A small image diffusion model, trained from scratch: patch size [4, 4], 11100 steps.
Rows from block 4 of a small image diffusion model, named by matrix and row number. Rows with one number belong to one neuron. Each number is 500 + 40 x the weight over its row's rms, rounded and kept within 0 to 999. All counts start at 0. Numbers have three digits each.
After each neuron's rows are labels from the 100 images, of 14848 (inputs lightly noised), where the neuron reaches its highest value: "colour at peak" is the nearest of a few named colours to the mean colour under the peak; "strongest on" is what is common among them. Only what is clearly more common there than usual is listed. The data: simulated telescope pictures of galaxies. In brackets: how many of the 100, against the usual share in percent.
# fc1: MLP up (model.blocks.4.mlp.fc1.weight, 512x128), inputs 0-63
# fc2: MLP down (model.blocks.4.mlp.fc2.weight, 128x512, transposed), outputs 0-63

fc1.174:533526437465522479590536481502516511475534558441532510440469429514543539458520512477503528490512488503582470485467439508455504569469533482472470427517531517523500546503572477477522441519496524
fc2.174:490475514515520488499519559437537531494495471508493467497517478504474534574520498509488449478581460499425475633429532489551518474481531485485453520510474546508470548497483581553511560507545457
colour at peak: brown (59 vs 16.6); grey (41 vs 5.9)
strongest on: star cluster (100 vs 9.1)

fc1.404:495498462446534461469542528528450565512484464512540520485492503514544495528454510473470526479547480519516549476574514542443503612514457429489550525485403537470455507529545511476515494528561530
fc2.404:470567534569484480435427461553541469470471455529486487533461465479444493502544467562490512478511528604473399524474462472573491458484574475506491459505519454443497495445491467507545553489512492
colour at peak: pink (73 vs 0.2); grey (27 vs 5.9)
strongest on: merging pair (52 vs 8.9); round elliptical (36 vs 8.9)

fc1.258:549466487460497517512490482430562457519552510491522441451533551531408452525566512533486451585521537545525555503515446591530474490499467491509440547472524514448446434458514429474546515544471503
fc2.258:530519513496504489517498455564565498530509511523547532479438497457553561499533540429468549543418401518572525475510541460480429478558491500562503537498503452517513500522494482444407481514518548
colour at peak: brown (51 vs 16.6); grey (48 vs 5.9)
strongest on: many stars (79 vs 34.9); barred spiral (34 vs 9.1)

fc1.462:532482493534410433510494569563527529456530492491511479525499527485495446449489509501443484526489536424518481546433406477568468512522436495504527386484460523583525528514495519560507485545440469
fc2.462:454541516381540532461443460513502466511446542474459584512513461492544533517475484504563548474477441546497531442533550489432512515479532493488451589565523481405520463529488500467446494472512570
colour at peak: brown (49 vs 16.6)
strongest on: many stars (75 vs 34.9)

fc1.212:465527549566467537477537513501501436513477515533469555535536517385528472502512527487525508523480460528533540594538455516488460494465512481506481512509498508528446476480506497472479543478471508
fc2.212:496484536549462490558523444496494491463478543520619545463418464542464453541501549408513492549571444552478502507548502481466544519516558505479495466533502450490471545463518476537491545516468459
colour at peak: brown (90 vs 16.6)
strongest on: ring galaxy (74 vs 9.4); tilted (63 vs 18.3); small (59 vs 23.9)

fc1.338:479535424454522429491549524540525533522568536415574485427491549551434551465579494479507492500494486460447490514455588524495516502547451474468510462535503512430483543507501487551544500550495519
fc2.338:523468570520458536518457504464522489491458449586446507618533471460510422533396504525514491487549533533566500470526429473476543489473556501527510510469514504573475500492537503425433472435519537
colour at peak: brown (71 vs 16.6)
strongest on: many-armed spiral (68 vs 8.9); tilted (45 vs 18.3); winding: anticlockwise outward (40 vs 13.4); winding: clockwise outward (39 vs 13.7)

fc1.402:467524475479516504497563521534468517513527544565501443527473435486456487523556455434551498553509508503493527497474442434468483530508516440562557518480579461505498477508493488488499482516506477
fc2.402:522508453482483523499527552503539428573447565494500479529401454447456516547508499474562516509572498484490489469503524474537445514414513535542465476517529548491511512470473455498481552518505578
colour at peak: grey (61 vs 5.9)
strongest on: barred spiral (91 vs 9.1); winding: clockwise outward (60 vs 13.7); tilted (57 vs 18.3); winding: anticlockwise outward (34 vs 13.4)

fc1.247:582402502490506479551495513519568531479489436546440542595581577475531468521518490532518483585421439502530516437481513459532479484495496571457485484490476487490548467527499506509520489461421508
fc2.247:544548428481500496565469497502470494505492528489464529472540525489472459484489416553542537563512462485517560521495458583501545417568440453501513512567524543566465508458493522464480533585491487
colour at peak: brown (40 vs 16.6)
strongest on: many stars (89 vs 34.9)

fc1.169:482492491523557440491470463474445479476458444487566507448442487532501563443464512500457482506603521550549571549476494500502476500460510490531515503456464471511552486494577589503464479496608576
fc2.169:555497561526458491516480472419546479501459494510537518491536522566552462536521487476529457490533566482496558521470462549427476489540523562459530520593481534527451448515448506509535512575459465
colour at peak: pink (64 vs 0.2); grey (36 vs 5.9)
strongest on: bright star with spikes (97 vs 25.5)

fc1.23:458553517552462508490491474510487475521562503535458500474475577495456474490475512500466543511452473509537537464507501548502489467475572505535412508490512495480493481539483494485505531545454462
fc2.23:486457539514437449511515557490474492477436511483461573451469464572555508490531427471511526504503498524513503537541526481493453481445453416525537406505480487433485527528526524492438489480443477
colour at peak: brown (68 vs 16.6)
strongest on: ring galaxy (54 vs 9.4); irregular (39 vs 9.4)

fc1.323:514541470494503483450495529493485500634522442506485465507428520536519567485532538527477505503529466507459561487510510429509508404480587511540489508553542509543541497530567460461537493461535520
fc2.323:502537490479496540489496486489556503452485555480524530524529542466509476461454482467526511494446562522537437533499497536427598546450444529495488492442455492450478528499439560469495521504535435
colour at peak: grey (59 vs 5.9); pink (31 vs 0.2)
strongest on: bright star with spikes (75 vs 25.5)

fc1.75:461528448490545443556554428499524523480475525554459502475508510444484466522531485351510491415584471501432514468446488433505504519484502527531501536389547512532464537439498548475486521488551465
fc2.75:588433487526453542425547519548483485463521515511469510577505546484481580487507509584512552556432524529550462493499524460500472450551444548498509486497480450394488451502436525549516477554521495
colour at peak: brown (58 vs 16.6)
strongest on: many stars (84 vs 34.9); star cluster (27 vs 9.1)

fc1.505:464551517553465498459552443472496469574504438446465443491531472505470535536523512523477460500515461495517508501537570570502512494485505526478469550498549480463536521456519632483560410471584422
fc2.505:517461506440569484489509530501562462427495569510543431520536505430559437439460497438534571491481576479565498515515421496528481474536538448566507492554376483493440468501509420518477526498478461
colour at peak: grey (86 vs 5.9)
strongest on: many-armed spiral (60 vs 8.9); winding: clockwise outward (60 vs 13.7)

fc1.226:472490550523530463551530509477481455543500491483442481485552498544532549525509494512534495486548486505503490510501437519465513428477504476413478493546443470520448490484515540527410467494546542
fc2.226:488530458478456537446470491508527557539449509508584486528431528409454564457482500504460489508481508516485473484552517495517524543520484497593570468423553590466533485484540474453569457472482499
colour at peak: brown (46 vs 16.6)
strongest on: winding: clockwise outward (45 vs 13.7); winding: anticlockwise outward (43 vs 13.4); two-armed spiral (37 vs 9); many-armed spiral (26 vs 8.9)

fc1.283:413421490440413470546483556520490517530524542547577423542446521478527543553504504460495463590548515476531531426485453509509552455571492516531530536466504479503520499445458480468495504537507474
fc2.283:527559473525613552456462455504536500510466542436489494454549483469442459486554522537518541441494503551456465544474551538504443499472502475510493490557461558490514526549485536580483462503499481
colour at peak: brown (81 vs 16.6)
strongest on: many stars (61 vs 34.9); barred spiral (28 vs 9.1); ring galaxy (27 vs 9.4)

fc1.300:480565479526412451483494511500520455461506557527562629524563479554455540504446498497497535515487527560492482543444517477525481576525427551450463497490559411532514507502533527486440499470455526
fc2.300:513466511480570535492486470522492553552518438455421365478434478466541473503573549472518460498529472478468540467549458543460508417497584459533559513518457561484484511496499472536584517533519480
colour at peak: brown (67 vs 16.6)
strongest on: many stars (76 vs 34.9)

fc1.482:480494484508468498527476510451487481543536485546440465505489534465546535483487525509574509433408538530553408530495450504552555524520375499572495526547493453495517531529477453528467530467484510
fc2.482:501535558490508432497526493565550486568467529469512538493538493519483457526490434480420510541620504448462534490490558552493495514518580574406476454471549538545482491495514487474517476540470496
colour at peak: brown (80 vs 16.6)
strongest on: many stars (92 vs 34.9)

fc1.297:537483535447497502560456581501570451498500512529445441489559545451473454454484495597511477482530481551486546500489557475464428552484430546476554482503519554477506523530458524537527486534517483
fc2.297:481498505529546516441539440547420520505483434504532548535448506503522511557517521455423580487482528442555497454523503523503485521514418405519550517476494505466510465515539445504521518543505490
colour at peak: brown (89 vs 16.6)
strongest on: edge-on disc (100 vs 9.3)

fc1.380:500457425547512492544473425544515461448532539473534573485487488496490503512497574535509514491568474417478418451494536460534413542561489538516514556518491504486495499499550535518505477450475527
fc2.380:451525474528545446445566543519530569472432462479456498514478490464478444518435466448452540490475532508510566558554495508528556504533465506603482502580474494465552505510521545507454463504576591
colour at peak: grey (98 vs 5.9)
strongest on: bright star with spikes (98 vs 25.5)

fc1.232:512467493484514433466503526508517509504569531444461531453532558505514563515524514427512454517489517505484488505482505467456602524503540465542528479465554452496521502462442465521585455504529540
fc2.232:537556474517451552498483525539497582469479473533480483547495436486409476493502510505554522537475514504492447510544488488533457418478554525513462538399525449497536489524497450525470502512481527
colour at peak: brown (69 vs 16.6)
strongest on: lensed arc (54 vs 9.1); ring galaxy (42 vs 9.4)

fc1.314:407458539533494540553442547525513511516479471526602559472558538501487476496558501499489531460501433502514499575538497603502505547511500484473514535543502488475438503451525466497454510546555536
fc2.314:564582506532480509506513461484442478510494490482477507533478425486530507531490488546465475534485520450491526410459494469559449512414535515525502459540482479571453495546472494540532519466491468
colour at peak: pink (58 vs 0.2); grey (35 vs 5.9)
strongest on: bright star with spikes (53 vs 25.5); round elliptical (40 vs 8.9); flattened elliptical (36 vs 9)

fc1.295:484476574525512473527498486494534506495462577533544510549538531406437538503497502487494555575527482532522502438512503485529523503456490513505464548540483501503507533502484545512506456500546528
fc2.295:498465514438480465472541528530426506515533550486453509542493536508547492511518535519515522503493444509486600564545495529555486532470436535525422587522548521461577510489499499451555516564431595
colour at peak: grey (82 vs 5.9)
strongest on: bright star with spikes (100 vs 25.5)

fc1.225:461477543485563533491564453521483503556502572520505450457543504456516470573477504518550546546390495462593543440551424417517511550503481536524435480489535491455535514456474514466460621492565554
fc2.225:441511492542538505460483565565438463527494514511523369469519490484475481509477542520562466437445448506502482494514546484468448548460506506398533507467514452479482514593490460520432520481506454
colour at peak: brown (80 vs 16.6)
strongest on: many-armed spiral (66 vs 8.9); winding: anticlockwise outward (51 vs 13.4); tilted (46 vs 18.3); winding: clockwise outward (34 vs 13.7)

fc1.466:464488466446388468416509487476527487498493580514578484533579508526522515488494480489452533534562542465526506533491486544461508513520436482534480522470507469550511461427482518530455505501503433
fc2.466:501517519559584469531518500551442492475478431492459491505420485467485418478472540529536452442499515510477476471524505510543474453471514475484511478459491492476494504495556493455558465532518549
colour at peak: pink (42 vs 0.2)
strongest on: bright star with spikes (73 vs 25.5)

fc1.352:518468523573484527463493511474530486500479433522475480502465488511488534490437462481445511434455529484493528513570536494429498513410499518458544444451571427472485523548470515437507517447397513
fc2.352:479568438434536487518530493539481518558514573481534520497537483549534464519508523537506445535540482504504504496461413538543476522544509461525451530540439518500520515429499494547505452528606444
colour at peak: brown (59 vs 16.6)
strongest on: many stars (78 vs 34.9); winding: anticlockwise outward (31 vs 13.4); barred spiral (27 vs 9.1)

fc1.96:464461460503439491497488517420540537471569483573514550550530495505493453500462561586538539516476511545438504507491514521405419536501512508499577524544464474494500554456473482500510592550502514
fc2.96:589466512567499481536482483529453482493511611526486554537521480536498603432542453457488465496484462521476514462485528489560462556527505508467515540387508492454479483540461502515562464523413514
colour at peak: brown (70 vs 16.6)
strongest on: many stars (94 vs 34.9)

fc1.195:507472559489501510455499555498472495458478517522493578514501534473470491524544535578511529482526468566520453447542543499531471560457446519517445584515581516465435468532464595450525527475420470
fc2.195:510472474569451468506530485479522535541600525447518505447532505535459544494509449519514518482436433527481516502538436487457480503476515577426575572446494476541543493519429513456499469449486525
colour at peak: brown (40 vs 16.6)
strongest on: many stars (79 vs 34.9)

fc1.437:499503498490431527492516494565429530515445459525492490495489450546525449541473540518515608504457465475489444479484526474453447466507513505491496537467522528457462532448581524498488524383472438
fc2.437:497503452489512514438420504564543463548492453549543470450469564528550534493488504560500482537451492520534470449564479483505562548580437522441452455537491499458526527522473528539486544462472516
colour at peak: brown (72 vs 16.6); grey (28 vs 5.9)
strongest on: ring galaxy (98 vs 9.4); tilted (51 vs 18.3)

fc1.472:456415459487492486465473466546514477538520520575529482461587481568526457456484559529478566500535532465509457500522502564535474536499484512557427474454535438536500500483457605469546536487509527
fc2.472:508479487432497569475479550543524477525572514398572531574461449539434502561460491518528423502507423571452495469495481496558517569542572469477535562501445488533581540575499516542555439516469531
colour at peak: brown (49 vs 16.6)
strongest on: many stars (68 vs 34.9)

fc1.335:521503508481488447512497487519498548509508525482570498472460508552452560495495542487512526501521502586583490518523500519513469567523431517467580503456473576471507573494551530587508431560517547
fc2.335:519420488419498403526552559476476464485520437503469483473555470477498392507451498557430506488545504509499509596512475486458581491486524494480553491460484474493458499523494513555494569505464477
colour at peak: grey (66 vs 5.9); pink (34 vs 0.2)
strongest on: bright star with spikes (85 vs 25.5); merging pair (40 vs 8.9)

fc1.459:467450568485469524534503483493469473459571542506547549519491502495469437415536478446512556535517534529503506427519467532510475512549432571522513483486467571522503439502505492553459435533490476
fc2.459:472523467529511467432439496482536481515472435504473409467509505532499525565451479555511492545502445471535469594458497444463573496480481511516503474500535423500469494506523521433531587453508518
colour at peak: brown (41 vs 16.6)
strongest on: noisy (74 vs 30.2); barred spiral (45 vs 9.1); tilted (43 vs 18.3); winding: anticlockwise outward (33 vs 13.4)

fc1.118:425524497465574515528463492484496502551550462501458493428499440463542458553483464465519521504477464522498491474508510475495409628543530519435457462448530516512453507421553467494496518454540569
fc2.118:513565460559557476464461491485509472512448550527541518527503567512462515560456511517548448468503496412495443500512557563546461495511547517487543558475473503518545455559467557513449416472464517
colour at peak: brown (81 vs 16.6)
strongest on: winding: anticlockwise outward (44 vs 13.4); tilted (42 vs 18.3); barred spiral (39 vs 9.1)